{
  "horizontal_flip": false,
  "tokenizer": "word",
  "encoder_norm": "layernorm",
  "text_encoder_layers": 8,
  "text_encoder_norm_position": "post",
  "text_encoder_parallel_block": false,
  "text_encoder_dropout": 0.1,
  "text_encoder_moe": "top_k",
  "text_encoder_experts_per_token": 2,
  "text_encoder_shared_expert": true,
  "text_encoder_positions": "learned",
  "residual_init": "scaled_by_depth",
  "learning_rate": 0.0033,
  "eps": 1e-08,
  "adamw_weight_decay_other_params": 0.01
}
Rows from block 4 of the text encoder, named by matrix and row number. Rows with one number belong to one attention dimension. Each number is 500 + 40 x the weight over its row's rms, rounded and kept within 0 to 999. All counts start at 0. Numbers have three digits each. After the name is the row's rms in percent of the matrix's.
# q: attention query (text_encoder.blocks.4.attn.q.weight, 256x256), inputs 128-255
# k: attention key (text_encoder.blocks.4.attn.k.weight, 256x256), inputs 128-255
q.131 108:535502441485491472635514469512483489457486528543514497415557541564407488466507483561577447468474519512434477562507528557504488560506538557451480539444529533508530472543487526492462469474561487503582472525560508479587508526488498535519530453407531438505525484462482522570581483463508584541521516479518496546544524526539547491479512458544431481471446532534489564451479537524536499471519
k.131 096:597539457479527509501499536570514518520588508535529622501480467447532498478526552539502508486564470528559513501504496501545536484483483466478501485531483509556464470482454496481503492505508542502519501616549583549535500587526468525482517469537495448537496525517536428469534396487524490445459521496495442445531475500459492523531465490502492600616481491561506531546506571496454458443535
q.132 097:466502554488489511464511523475487559528524469531534460581433465522476517583503473531513481523576495484542539485403488543578464567476471463512474444474484471533555505544480512522521539555496446499611560535483510557401526436489576503520478603471493520488478572534479514531507477481448467492442510510492520512532506446539520542559460475436529479496551494524484500512509477508458477543431
k.132 098:494473524506562465543533568522513537493459468519465524458468520562407550452503498492563524523515452534533497453561518482442487586549516482437558475525551411515463493554483500442469544605529561535561536435503526540521553507446436581553503507519499535544538407516447525511529500528491548581531524496450524506504481522610512475500515531513470476531491410458478471506524513474511547451487
q.133 104:469512538487491472496441499460472506501532508569491462497424493562509482485484514545481421538504551474450470463488473470605452476489484471462489532442448482535536496548472553483506457586440456420546533474509511483583544555497519588478491518439432448470500543507517470465567540476481420417473503488496584546502499517432497425544506462452500494458465496604516466512501469525398553514396
k.133 094:571462480456495525527407512525505486550451452463530556478493532425448498421355515496488525473518465553557521536519535475479431537516526539521486463555512512551530465487491486498496546448520525481529540496526494417540460570477536507520522502457529533534550445473486506406522519443490435470543542442400486530437484459511483479515465497534579438495551552494535570491517495516516452470496
q.134 090:502530509486427465541473460486534470489507466522463494514516485529531551488443513516557553452513477428405538487563499506548460442505481466508472492557471519466563461534463512495499476552515422459492564490500518500509457458448476513496474550517515445455446485504534488460497517606428449409526435545494452484522435531446488558577480530463556439490551445547451565411545570522474528536463
k.134 091:520499498481486518485557476459519533512469455459593433489547526568455529552495478475489569448549430556473525530471496535436522476542481488528503443515496444405474519403536488507475504495540515405406502525438404436521465532478509473509512544542458546434565515531431493539542512491532466595515520488478496484515504504482520489488464428599475498478497518548514524489518490565524380577497
q.135 090:476550453486545487466490565506501527544501467490506565522458494442492525516484479488544467523600494506477474503492468490513482519455484457510487453542490441460533536543505493442508514531478504571534479441619509549481505531549466531452469517444513451509513480460502483509495438552480481473549534507550473490453410552417531536531529477539558452523534439495516551437467530423510450468505
k.135 102:436508545493483536514544541467532491490486466512600508495533511509497511538503510539448477551475451507504543486528428462562527453479435554463498490524537481403524506472494566560537453577512528497479498543511549453400521458506505578523474500481494607544510510548544579510533545506471511550460482493470493495472546516467527524495505506562479543437508465462499520536478491494465528435522
q.136 108:539430407433444513467534541467527546512490455448527508456447478508500532504519626603599500582506495504540484541568507509500462506488483538513480550535410509510461485504550476493521478448497490512521485464478553500477516553511598550500465423473437510508548509558497543524507512467499532421498499460489517484500414525492560466555537471444533585529568461516472532547535458500455544501530
k.136 104:483568492524482551513486558513514385514499562521462543479553589533519466472426423456488473497534481488454505399450472525513513578440529508557488533556539473546510517480542485504473464509544524494442469443502500494480515437536472417559502507500519482413563442518484428449491484521507525491545520485416414468464526457575526424463479492479491525495486482485527520439489498491536571457543
q.137 104:473501422482430410431500480467542533476518524460545470470514470543488571489557510544559503477523475510450496591485529458558531471586480522530469551500507503413496544558522464447497507488449477484509552575462556441502556544526541567556506538400567471571525457447406579498496528525560519498518515561472470430548554484492537504549515477522492562495498427534546520483487569481560448613446
k.137 091:477466530478470571498510500568528540550475511529567459486476499591522459521427529546535525523449444566536461426442494558543469490415439513478540460444538480569484553483444485495520487484585477553473500585463518534444490532487394522493469529455507550486538578557507530445523548498472488515423509516463529424504480465427567441484430498547521522448391417439545482517480459528479578404530
q.138 105:532555565532510548457469508491474513555485516456488498524472470444435490521493462533569468508502472429522551455498509462489549451528496506426518464436488530437525446577470534495495448549503556400486484536499482533440473464473490506552499558539467487482527496514483551553548535511450460453579515498455523475516476439495461546460474432518531365511535488517522470413467586446545444468402
k.138 106:498503517555521478499439522566485552496435431569538550478445474469449587501499476547491459464572509508505489514486556504510420500512527529462503579496507493473426487537485563504496455467491480459416512509560489542474529491475492493509603529496504419553470498496452559541489446466439551562496504582545429496522499540408541538562477510573480519479429484531479512465457522556499549508483
q.139 096:451505489440497439531517466485480496467509489639510451460527498574479520486494489484504482516556492486460498498447532570487454584526508527453512443522540502522573504572491499462518453509552447459539544499434476494493474505486415471486550483498511504492496520473484453524553466448475551519518454475532459458493527503492583498533552447481477497457497464465551583500468531483442527421517
k.139 101:537464449496480512417486474515550487504493496479506562496498532494456502504498480552477518509496466551570464466530530404523514486490491473464474497433460502510450485463433588489422498486522571484527503488543530520487457543554496507523571458540490482496459515501610610496526504528504493470457479497421526499511499526420487532506479547485417610504482501492516523563457529513494427427473
q.140 112:528451478460439430451490494490497495512510460494566422517548496502567529550545509490445587524496429568601540488501454519456547574470529429509463524554512471516451533520393533482554446531459477494484512499494497529484525543543536530436491513499441453499514559481476493521472511495478505445536526473509537493400508533475577479521500438501534597495544508462513567458561451503416522504541
k.140 110:448468555488527456448477491482538504536472490524511512471486534534488474456468531544480474455505417478501501451477472443559484475452528435484570442430484478487637480518430495450500572513544500457504528473484495511437512464562468495560558492540462440466479474543516551511520496501504542506521447500543480469555498516533566484494428571452483517453498370491509529501509533472499484423506
q.141 121:502491491534499506468460522456484522492526512494483554503433406445531457505525561492534528460454460487450504492480494441512504473482480438454530491515510531477512511369451525525578509436531513503509553504492454543435457409497444391568518459585492528530475508569540522481457517469516557532414516439500486465531426502533511590513469473508506479541500500501469523477518461486527468421559
k.141 098:425485523472491515411586576518502523482503513496461489488547535533508427582514497442476551465495489508455489514523453587518443534544489535437519572541476427477499459436498410499446484483430585506439495503473452441523424503479536479519550451520499517478506567576430518526409525534538556526482486507508522474485488509490510527538484575524409515500522487563545510487474486502471467562467
q.142 091:514502470472500538478569446505497505537510492373529517455528514515429449509489498504577450552503502495447456484485528548562503577539477535456510467503468517470449528434561518485490489481498480600499486495528467486531547466551545531442480506477478445472555467458517524487487488475522534490443484542533473488501491470507503477480436499573530539509481495558545524471482445527510515560515
k.142 090:452483474522435544473544581511452375573454493533529553534571492496482532458481480504465545521530477463491461454548508522517537483502501474517513465536558545442475489409496495483580506449543554475482466556494484510441485536416506456495461473482515559528510495483500526533515536537462533502462509499444527426487531505495538504443514553554513417492538542440523534509527549511494522438481
q.143 098:547434466521459534526536539578496488482480467475475487511507448530524530534518487453409558495515512521521534503573464497456543597539518482487504503446529566499380454451467490457552527501438513475460525459523547469536552476559532527408479535492463519493500491463529537592444570502531501453514540523474522524466586452527486504542523530611524559522531546471526490489524450499491499541544
k.143 096:498551515435491422500498412506517547510497541406478565487368560522576457569458494448534595489451556502493560561421533548523521467558409526457454538541484446524494504482547514547488518479484505516535490531474489483511457531481507524540475493511535496569512505489453555454500535467501531532557501457456495520503477520538473428412520496487501490547439472505453504547529468487466477401474
q.144 102:510505609513494492487523522533502482546505423441461506494528537466559489501487528444482481496512402549586579459527426435532548469498472469502466479481480466457460502422432502492599487467475482446458511462470537481493494520489517436467550518482472441498453526529534473527464568416462503512512531514448522434481496471454495532471465476504499473534512521491496413485579486468436501535506
k.144 094:419561531489527452443498466414485526500464495496466423444474471446567509492480469546494610468529530485455452491447423522470482532507450546571456439436474530503584558513536526502504502476414468457511482501546430518485527542501541408481509493543470477525512507475450487529480527532511528476584474499547479560506482527446485538495455521504504456431559456561497469496526457519521437607492
q.145 107:504528470471513472498426407527523501476511431545452570475504572599477514495435465464537485471485490426516451479501551485483491539476423487498480545476489492519498470491501432477487526499479393463467489492502508534540494528497504532497511506482547394438508511488499485385468465526492480493463435519487537632521471506481468466455531509462515502442472520499428526470572513441529497498527
k.145 098:552534439537569550574521568474495444496529582481494526534486480516495466518535515532419518559461564547542563481471484472468571505459609478451446416544490525537496534554589513470434483526461515560503461530483502510534467510490495445504471508513499551413536486390495387502502446520503528516494516500531477447523546391540558531508524485472490410526525459524501466498503528500553480493568
q.146 098:521548401492521457569417572528557481498524492492495522549499444499514499518445431470534493486546490598535468432489517589403466501439492488469474524571485493469619512510432492481458477443480423490515432519509534478506470583529463551480533572557526485504496552479551441454421526556480535488527481459478482516483560530555405478532539436480452565509518537535502478521470549534542485517491
k.146 094:499510470518492531449535484502483509525470537477519481468578525508476463570509442459494527597457486450429469537561511427442491459506496512571515430419496528472513536477524503529553572552478471551539476479483494476491393485457574469459504513478507509456531473520539425542531506503560485508486462500481517489552508470594494483533497428533477466483525519548536464527591539480499410443540
q.147 094:524515520524520563488496476564520424458458510489497530509505614471458485466513530501460422562533489572483446487500551462430524457483544602523518506436527464535489566559482484506487493488511475474549456447513449467490485486483489464442544508522491457522510435466454472504463447460499522490495521495574545518511478542514586464392614445506491541484537545403512502472483590453510471488457
k.147 089:537517451442424492521510490477522428505533498480478477486464499474507516520555472469491429467505468550478453513551516457471478481494548534505487519501480536507529505417538573531499507437518446497478493563574575477530423530520548549428606502518558476558470520437544477472486540514443520429464509514549530492449551437486431473519465507454555490499602574464517529486487546485503514501559
q.148 101:500573513498504453496435557438467544471518508610487433538402473473543482555428541505553491479493500463490511482442485529545457505478516535581555535512490518480542440525544590550576506529497490422493485534513478511536478517476558569575513507499521480483455542576539531470507459567471529484431452456508513499448429555515516533499505442505535572464532487523455558521504510523456525479461
k.148 083:546523512516507489505568530511481426482500576496470491461539550479554397471539481498432459476544466490498528488473417524494517559527492495430498586533564503463456422472513509450513457564478515545535449409452497515495485438498481423462478524451497519434515449501419417439481474548548528493481484490465513422472495526519509476477461529525462471627487483508462496435452506516499450500481
q.149 111:537507533509461550500507452564458537535487447490535527476545482509467482425488562484516533518477467492515498506497563484452522382483486487429509593528472511505506482420443480581462511408524479532503514561477537482502513417527505503463563479461416480482499537516488543538521470480491464556394477492459491489550518466508437449491505515508485507459447541492518470450480556472487557405551
k.149 101:579507463519495538452492473475417424518577479541500513500514469438498524555517501499489500508479556500457458563509482536482452565481566560490474533525529523486460512468519460434496466500483449517489458519538514521583443530472512476419503583533525437498473486429478378534459456452528418512553506487514532470502501506568517495458476525471567420512524470504530487422516495522491490533497
q.150 106:474538558565551519474537493528490464557505531378477590531527495524486530456489477469516509515492497527497480483505496461503522518517503508508524506435502514478496512482497460491489469500518524578468479446522529537479501467461478505450457538496460564492489418437498512553529477511519501471498583492490525492552585430540425522556480508562461430599523552464488449527429493469499503503435
k.150 100:508492487523517479515468529462446513450520480540512496500504519516522526555607468475543530538508564484456439425553548502464508487494470485543505470491517574434452543484539540481525554502460533507502474467505488558484518533518507482519464505472524429499503486513515485534487464538497505529563490517539445569559441558522428523447538524523571476509567424463469455583535471535543519416501
q.151 115:494532532554479486467473457492576457566544496432466535474521454542490581486516480499527545465456528496460489511511553524563563504525497516505485445488538476460555497542507493442439531503486468521512527519478496542477415455487424487503462571533548532514478455513530540484453489498461481453447463575511490484462514414496434483582512506454458411537470555536456470510484517484503563583438
k.151 103:552415499493527464486590515524493580523497537429553463516556513535486496473522566449481516529503546486523457493521475495432481542475539559454535504464522511558483481524545504465462535439501555510490542485493417549568543534438516475512442488441493522503486544512432482534513496525480491664504506465474423583502461535502426535415513516538520449467537494500418437527495451547589452486500
q.152 102:520519462508484471503443473493523481473547585588543522516527542475529503436512468550535476510465516430452504550495550506453437533537517516405475490478507504466544578531537497588474503487518486573543493538531508527519476477468466480507492510552475444578474518550480435472553564525478519532557485519535519504554501551487447449490502531549418430511478486567487530415505577517566564504521
k.152 092:474466482442456542537568498524547504502520577509599504426506484559449468526520608492444461493486481538487504535503493487458529486560492511547516487483527494495523423474485557457442513470440489556468532598500481397526489523556496486527488488585490527410476581527473519522474467484565456519520557495496447516496450407439525522528487492591495500561501513505518528517487465561503491577504
q.153 099:456506558514531462526516480473483505510467502504466487516454499412442419469476457465560447455551510506483553440475455455516364472504480561495498523456485497478576516505497504525531488530465528409537528476522514463515450555513534538482476529512545503525532416500512511421477524487488535497517520459482524536532393542459453592457444497494555415563565454517511480472502482500454454467432
k.153 099:530633481519490497486438507544522439498495453544516504539480473453514503555585426522469473566539455494533523469547466528442495467554454500594445432546457497489468504480531526585555515434458397484519566474507464506428536496502499488497556479512509492531499543542547515507506449531441563480449539535479517468484549520505512551483567557541507515518535519489556511530453495500522461518492
q.154 089:512480520564533514501468511537503462509473557432544504527418513430560459500542485497406505543475561520577512466489492491428498434421556469562486525539491514573411440499495485542505586456437577587504471484462500510452493487484478498508461490563469533459513538461483450551455507498496484566493495507501508517494606443534494494480547541527544554533552479416542488523534443574512472527500
k.154 085:486559492499552482539474476415430537536519490450413489477517500450467519521503441440532512467534522481507457511475492479534478532561492556510457525534510536589544598534523514553515522545512434442532428453499586480538510550487519596404464623429537460575490467482513463533431472477476562503530445400547499483506544511563472436473537464503504487528479556530524490467463509496464517542475
q.155 099:480414509444484477549504504490439500491501419565461435477535497500532547536598508425552546518497494461508610524580442498485514514482511428441471504516527498499514533469544494478519548560551504504515526571485585536518483488517540490465464487459545536562447555450544479530477542454474523493503594559375467510546478566487506463483522532507507490485564553535489539548590487490516430491589
k.155 094:490541490578486496497487513471516513507469496529518580492440434563497526488476528485564517488522534600536569449437489496559550594556508518541475480510499516553527574562485472484428536525421460595510507510561517423540534493547513515542488503605449554489551532539540419461474515499551530529524541527504469516493529489474490487473525486456472539480462419511509443506475416487502545517501
q.156 100:542420432475434472477527447511492466518446473505565378430560506519581505446567534531494536493497430505547527472499521536414635508574459465495519479568482504477498497503457462553520469505510472499444560564464513439551489525516498426402492485502557488501449517519446529524471517473507490543482467476475468493554543438456493467479469484531458536489508523553507528448575478471536452488504
k.156 092:433468560575489497511495512528498568510535485512541505528422514542504558508531564482566508508486469524442510477427420552459486533490565538524509486512611484461554514517539521497514443521444451483506572535496483513492475530463487495486535574606482512525480514508515563547444486468543572546519450555523553451504545482432555482554499518541492406450474579478480410543508522464517595507495
q.157 084:428498571502511480547484513468545455514451522543429530588472480440467492439487518467537441465468466426441471502492525446516386506481534471483480567470447496494582484556458495457489567590433495432561523480555543558490501538522548508464541545482468565492511534554539547454490472528450511501521515522514540506513487502493448568499518514488492409475477490484442508552464570558521548475425
k.157 091:541571502504468516542475502486447474467532589492583486463427471484544488521489498536521516496493527527484565449544488447433565548484473504481433414583448503492432450475504488563548541521455546544500493517521386445470497516507539460540486495547489490491493467472501452492494423491536489462499516451514554502492448517506516514516472437525488601515488486487546559543471467493456457518496
q.158 107:493552555499465414439539450449462497512500462549570502474549523576510524487482498581557531561454495553464608491535563515542587395573513526499551501503512452444536506551498534487522452517499439537557481585476562454551535479532511492498466446404543479475490535449522469484479496480472515451521457539524528459555486547494481466405451443471461517489507468493526489472517592465448567463493
k.158 095:487485515521432530437542511485503447511518494519465478544514551549538471500542532540458514450553496546409468497428425535554517543523558486450478508532536600469533528447481493424450475477460457513459563469492510507532489456487490490449482560541505469477506473475482425480557489485496512422541476483459432461447486555518498444535451496475541494469553466481433443529519475532553491549550
q.159 115:535528552518498522471499529550550541518467484516467429512495518484521479486456506484421476561497530495614460508511472499459548525430574509514425481466447554580438528497499437524532474493483517458423491448442544514447459527455544516494470489543431492412543510521566457512511457509460445443536530496647520435475528459498473515596529482513482549516569481462476539507536561478471504518476
k.159 104:467481475458561495548409492398524567490442518565472446471462487500456546487482528472507521492586504458543534491501502473559533539457532419447487609448502513485606507490545568471516435592522504482546457449526494503485537473547463537506577447583512416552429459470467496513473544586517562473543538456476504519497546510533509505485523470516521549462483548503511487500454564469536501505534
q.160 104:514556522540526552514479481503506461584537569484441533466473516565469550505578483492447490569433472480499490489496499453530441355491447565555509558486520497456503466532495441480471462493481447427514475541479550512567570479502505524513469459474463477485496507459471485544493573469492542466500445504467483548541540494475460409506555495450515471438506495495513389497427537487489495528496
k.160 101:549533536538466554510461480578527470504455507475456554480459522451509504517423503532479523458448590560503531489473510508527494472524507487462515431555544506538446536532491504499514518502488480491475469494532479435478521538494533574495506505414493490527481474420543480483511510526436486499497536448547437542524487502512520468464459496499506418510512486528487534526469428558499496484530
q.161 108:550463497536435469570503502477458502509498510603572447525495469515494499513483439601500469471510494494515533546512567530495397514500563553471486542506519483488505511580473518548518479499500549523578516559523455494425523454528521494530404508475490474578523469566475550494448538448446554524463557516520503498465510507562528451521525478536456543472542542478503468467372493477510430506540
k.161 111:508451504543509508509592451529555456489562493457478595508521469526489478526478489413478459556474504535461482479547477521493538550501494550571526522561507462587520441436486458482451522624536460546524541553519611559533530455507528498546433480485458539488532523557504377431515478480505486482472454502496491567506473530582384492453492528453495439519550449496458505541499462540510530486471
q.162 096:581447443479425535556519545512516491478518508493459534491467487419413483475512521465516487482481514549553489491522508526441461530536521505584465503466442519475363529533472474481503544523482498512411429446475504433423485576483587516529513485500463458507504522508498540570521526482485514499532491467477484505510456526480516495482514467516486570458427559389557514508460496502541473400472
k.162 105:463544514511510501498451456533517476544519505486453515510546479530553537496433481539523506503460501456417482475471483473529472502455469498514478444472475464453474523539514508513519530534502418509499537568513431498556515476509458519527500466441502487439463455529511531413488503487524513449560491510445475437549488557507505442495490435478474538488454555461489595619534534453420485458543
q.163 091:475496502479502470484512521500492492474522477515474531514515509513538524450559523555533520516487532534574425535478552526546461546534495531515563466570492519580539534476505510587429512490539565497524485406522524480513498518530577524576528573579481517466521490514460468379475486501462577461511463458495501501437540562491483560567562508484523497496463504527551517594479412490504548479423
k.163 089:480454521527431506485451487532472473514520489565530503489548496512434518493511514477365490566466476517486558517473523525466563514499506550560505449447503567506527467486489558570481452512519509511515514520484488438504560434572540491548506410491503470463510509522550507533546540519487404522535521483467480501590524532403508524498523535496540551570409505427489537476450553538494533507529
q.164 091:467487502458417547475535490459546513506572496451484519506489460507490518510555482505515593509462594555443472486535500457482530540490500496518522483475465465454436486453607454512507586510540595507499424469472481529462448496452501482496454500492577490476479392554524526504549483534487445476466478473518554463551518502494579549504506543500457439554432536545470566553468514435507502458505
k.164 092:471462452518537480555498514466491547483538451504503463567512497471499489431502528529551499506491463510469582469485620564498536519459454494478526497483460542489512558496497486488488462516491454522420564489500507539535466551545532462489433453437449530469499457483529520506466521521560499560533507511524516513535498504488533549452451451470435489520451478457492534557538498535467621461492
q.165 104:517604513502470511542496486540506457472484507500544499527598526418490482508474453553521515492473536539480507560471569518479478517588547560522514510475484444490459579639514561491480467505484530458528451494570474513475477527501506504540511531473468400569481506488490408528526532577484465537530539498525542503475526587527488516450483473544518501528452514511542559473505605472520405541462
k.165 096:431457510440468511521484482489498478497512464441527445488524467543466527427497456578441576500517443507447541470524499489499516442494490472430515522441517515538571445510507568540490494547563439476454501537543512501530480450530476512602516464549449507449513549546513442444543513507535491465551500462525522484583508526443457535484541471518481479482437489487520486522497497546443541506523
q.166 102:433441479475475502455588427515494560433529461520473506511473440483548531479493516502434500520553506477458468545519453513558388554537540477520550455503468489537483474449511532495547527551528534518500544507489447514494464470543500475475466465519472528449540473518460488427503461463545449524497525548520451506438518462496595568507453573503609484567502458465442486551512402500462591490518
k.166 099:542509485491464484569518486537466495552515547487546502543510517438510495467526506500537519477470427495447463524462562518480575469530458502521518490586483430502419480450520451501443474411497504494479497467501432491453533481508458484536497477513450473529567554520469588511464557461479532494468454464514528506523511535508482526427485597516563463540477478492511562493526523541527483414467
q.167 100:497540573429484506497532474576587552452445492500482521549559530517443509447434510493398450483437563405543471549515444499520423511463527480482481492527469443464572447491461406546470527463462514495515492441497456517457493486382502550548486483541468460483554428553489497500539548497494476464520558532618538561513473555525526526520440558493479464567466553424491385498456457470486544543472
k.167 096:511474469450528524560558419451499483512525494482532402528541452476533513609533499413500516483545492536501519547501479541441487499417451531580500555452454459554449500531537492492531474534477471493474482514489486515502536490497596455490438479475385539490527505480466447464521474517497508534522487544482530612579554495575475536477543554445535564513573483503529515538521458468510418540477
q.168 120:510414458488536513420517477496453457545503497460450463468534514479448476503559496434437560544544457491530476431474486488470541485546530457569477437509517490490468511421467479485437518489567543625422533445441482519478552481509526468409451491582477589472499418478475516568467523408515507555533510508523417514469524516513570481498480516476487536478499538419471494535544408539470507468567
k.168 102:459590486520477476520411507533472496510483503574492576495491530543498490466551515560510476457467555487592474502501530463523505506459505528488449488522454496525459544580531512525521565541438512434555508546537479450463505547503477557470568498453530458508440532532493565426485504535506480459460466540447537466516533500444591539433523504492474512481474523450539518472458575499471541516535
q.169 107:500537465540509537467435515493460511604479522517526429579481602521479487438514453549475520491479454443505505432585506557507492428500441513524454560449494513556519506511486489538505456554553489465478447439497476548458438507475521481515445492567542520483473531516551521496516559579442464446460511501529562586418494471467497545420531448435496511481510538470480506483488514523556491487479
k.169 098:420515583573507610528460485455496492437541478513513441525578499495479460522580521515467463448505534520413470504487480479469440519433537517517500554475446547456514503498527528468494501577473522519507545483495494496527512529415527513497489575491550463412487429431493506462479551531529451507510442460554482532460464445550494506478481500507486517504477483567497520473489447439432481543510
q.170 111:537453550510459544427493436552496473467447490384529471491520460511506518502539498471406548525432403539524581526522541515517518512481442421522487545501466529527488519483419492500483455526504480490467548530487505566485455462473511432484530523481492536394523496515514515579516498567446414567446512507494554505512571443508508539547467520472501448558536544464505535500482568524488475442452
k.170 111:496424544576576472525528509434464572530498461544547499488485505510426559459547488561602487478503513435417441486465560512453441489493532481418535424439500465496495545556513569436520484477522546480489477480508483534539512531461470623497496536470509419450520480463466529622529515476485532539511427557540505484565474518505528516513433508511543472468511407513492484490520560483505560478551
q.171 087:483551454470480433528504447573453434472528519531550404511545519514613491484543455438542528532536482521544512538558471475491594478528485558515626485519522479477493520518508545502509513408488517511541472570580526429579553572499469458478509478488579433581473574473557483523491547493506571517464495480435455476520510550469589496423510482534480573494493493503527474508543505540539453508517
k.171 090:497499503459465528451544421457508490487517523443528507508474490455502459470549504502516507510508533503442482561417400503517469525475537477603458496533472467518568526489519475472498518525504425531505467479546514465499491516511549492500472597530540511494516563516486488491503499422534386434520567454501636450480492428524484448496520458458548484465450474623443433534542484460468518559544
q.172 097:516514447474526410481520543483424524497477594531509499465482506483615519444552586550506499532466506591496459474507496438498512477475473484500460487578496506494437560459459494513490545450464550481449529489503496487524577554520480442488533453503479506532534526551494462479485504496508485510431501504469516423526444499476447425478562501504477472513537462533439459485496448548477450525501
k.172 093:484453535545509518428483490504539506461518536522446478501494509569472489489470553457434496490557528425532569526496462593539577516600512494561529588549540514498554466502569481467567434531553495549509448490508490488541520468559481492521479527471540482499387465514569501448441491481589523462517547499484528506440428513473568497626529512478528487449452583499431545474469506525525551521498
q.173 103:471546589494567432457470560525496473540512512469454493569521458475493490504499573435516537521449458557490582461542537463530550387474539513500500468550511482445483498529477573478501540545438494513503525555495573470501538534446449490493525576446494458451492512519529533449413510464468524502451494487448472425525463517452398472520478465476530475425496454472485476535513469515390520517479
k.173 090:534485481565577468422456520535466587591529501546491481445537491527550474516528459618513541508515517500588458531522472496418544535562475544501502471563500545462531508500471463479517529468464498455508487435506481514528496528438525514443525585541535500483451470489454560567515505488478463548555495504498565529440479568491548524432456503537501511522510541537475492436526479511474496573490
q.174 093:558524435512409481487490491515506458481488480561507488485495497479524489520523521521614518486460535546472552503531523555484526517560505526450503482509523486405464502555519494508538452505509505456492479575554551482510500435519492486489514440467528402497502535557457491446551533494458484529471515503465578593458462477590464521435518460567493511483446563496504508484530512472546536529540
k.174 104:490470552524445512475607456571444502433564480514433530483459532506529419458495519458495519498518538493430546533396449498475528522522497515440502516458483506508501442457483496451410518505501499478491531467531462458513468439474483424525514533495525440476586616477484424479465472435547509474555580428606504411532509524478376474475513499481483453518464455505480464502576485513454434499465
q.175 102:474500511546494541427518498551507497484512531462509614436498512484480533406515465559411479511507532492490427525514530474501502514568499550525480509452502485557484516512492505494421467388476573509524427488475506497458498493487497489544516481446523511498487394483471505563495506517493480454547470553524523473411508480503486581468492477555538480555494463492412462424470426523519510555439
k.175 089:418477567489492515484540507438475456459509552505511420519518513597548551515526552517524478499530575471367498546488544494544538438477446480456514549522561482501464446498463540502472561440563495483563511565469462473513505416481514539507525465470551527579520526508467533434512543576448507489414558481505505559485411536561424486475522516542538481525540454415504518461533497579450500552449
q.176 114:467438497506452498494434495456470491415527506545524490433475557567513446491462540535498464412492540468522482510485567583525519526549518560493501445542510490572529429549511563609514509529467449499524566459473512547589399540429544547475542510506542475428489498539473546392501512527563519500530398493610469588555489509461566529491499532470529530469489476473490555467492493517530520522516
k.176 112:491440489449505451552543475472431468510511545432514474480553482489473433564554567529456475545536459499504516458462485490481446514440555441540489578489424528529531512492480497452475414498527480515504505564450497451495507486510532478460437545545515561533518525523466512432511458494516469529503570534385511454526535468534572476442518448484478471537440538495472455508545460466499462494471
q.177 112:515588582436503484444522481563519467460515492568515499417497519486544502425404487517500538477512494490507469534458542514487542535498533561446468453500513517509500449545487526452476406475481445422451436525451535443532474460442477497578478454548541475444503542455477486475530440506479461518531488508562490489360530466506467503522517435522510480548471465487426492438452511498471495475484
k.177 112:530454516509521503478478465457446505483510502526512458488522506473501443494582483518472481502534443448476413511422462438512491483515485483411487577481484467426567432467486551435516493457472522471545501444482475522453510382512493492463497548547529419552479509391545548474501445553466518533495448462526524507525499589511429537483500587516444549486493403535468507481515569517494432563476
q.178 103:522479442503590472560520523487442561483538536588559511540444545445547502530460477514450485442488510522485508463505473489477460529454521463450555452402515501514508523446495550551612485468544527409459490492514384514528516492542525448562541489507510466537482532531505494471533524472537470468520462433470536465421409472520517471460524477464522461542518495449469492528462475520492461448487
k.178 106:461486517534518521522506473444604553510504505492485493497449417453489468473521474478459451446489477440550512502513545537563519484544447506552542535492440447481521443489494522544498519475489535528525548493541504574428436481505444509604536440536444483457467426508461571461508546541525550483409508574509447488508444517434523528641497554414502545485518474466448454483464508524542485493517
q.179 097:509529439511443503503459527512431564548490500487474487473416495564504505550475459466436424526539440545554480400461429487525470507434483441527550569536508464537481494516502520499511554528467488440555445516505484557544495546488540574495500538545545500421541569525513503465563532529431508455477494505500518524484466489476488496582533518469490489462510522507518448543464417510432516532442
k.179 096:575479498478547453532527541531496455488486414481481487508517518474486500478484561497458484567504514510481546456529545511509405447509514494506548414492550482469499513535486420476527446527531547466564485434479520500525524491551473560492484519352481482498499504512498502481512507502554532510526556531482458500487468513581425508486543505471557432479521504519437509465533500511495476476478
q.180 084:524466539512476475583524545538526540502514450488479479577514456535598470543440512514575518497483483575522543520555428526546480508477482466435502506420506559537448556448465480537530439497446540534436545486514533479575513562498494536454480545496503507493511506555517506508517518461471509451499512463476521516464518450542460460525486519471563427519511529563522411515486489561413518577480
k.180 095:532515445522509559380487446544510502536494472495486500445502582505511500490492414461559557466541462451469507590500501481499557526552496518522474528481555535466532493528526492539459529464527548449547490417467438492492482502533545425507529427408516443510567521516433493505473497481531510493482486529502483576466477517513399480486540524467519482537543512497503484451585536531533415524450
q.181 107:480596502461500467483567463537538563548451476511519540433541521474410479531460482432643555514567505512522502486509565524530580498523532546548524468491491493442507517527493498439477528457525412462510502508466504435485564493466530520567515505548519494543528502463483552559494488458531450566460444491521509470514554511557431449430503484480430567470487462534485547527538497496516528523524
k.181 101:575557453522500527463408531534522520515540471506432524539489515471551500445496470480459534497491519504560511524554460530559556509430473524385541523543502473474527553516523530490485480532433510536561523561563497587452471469434416416445490489513477493553483455500490422418535448540468532446516482460483522487479492526516572511538604524471498503460487462470553478457455566526545542514499
q.182 085:489470517482483501547503484544467435552458401454547423528576481544520503474500450467457513512515509505508514495527543482402553516475496550473557602509516488505586518498496509548448450439488480493543493511530565471498553503493528517437467488453398466463490503457534503460506511469428509446496536554495507467561546486490485555424456458442474492512514459467631497474499501467474489506511
k.182 086:510432519535452484496471477526536580545506486582524549519423483491524489551505511513528474557557510476468510520521444483507558445407460396458542473478454478426461549510502547515490474517495482557539469512481526498572575460385535471484551492516479481527569497511498436517493438502505529519504541517455532526471476537515456512491516455446520447505495434404539473515596540535445568510546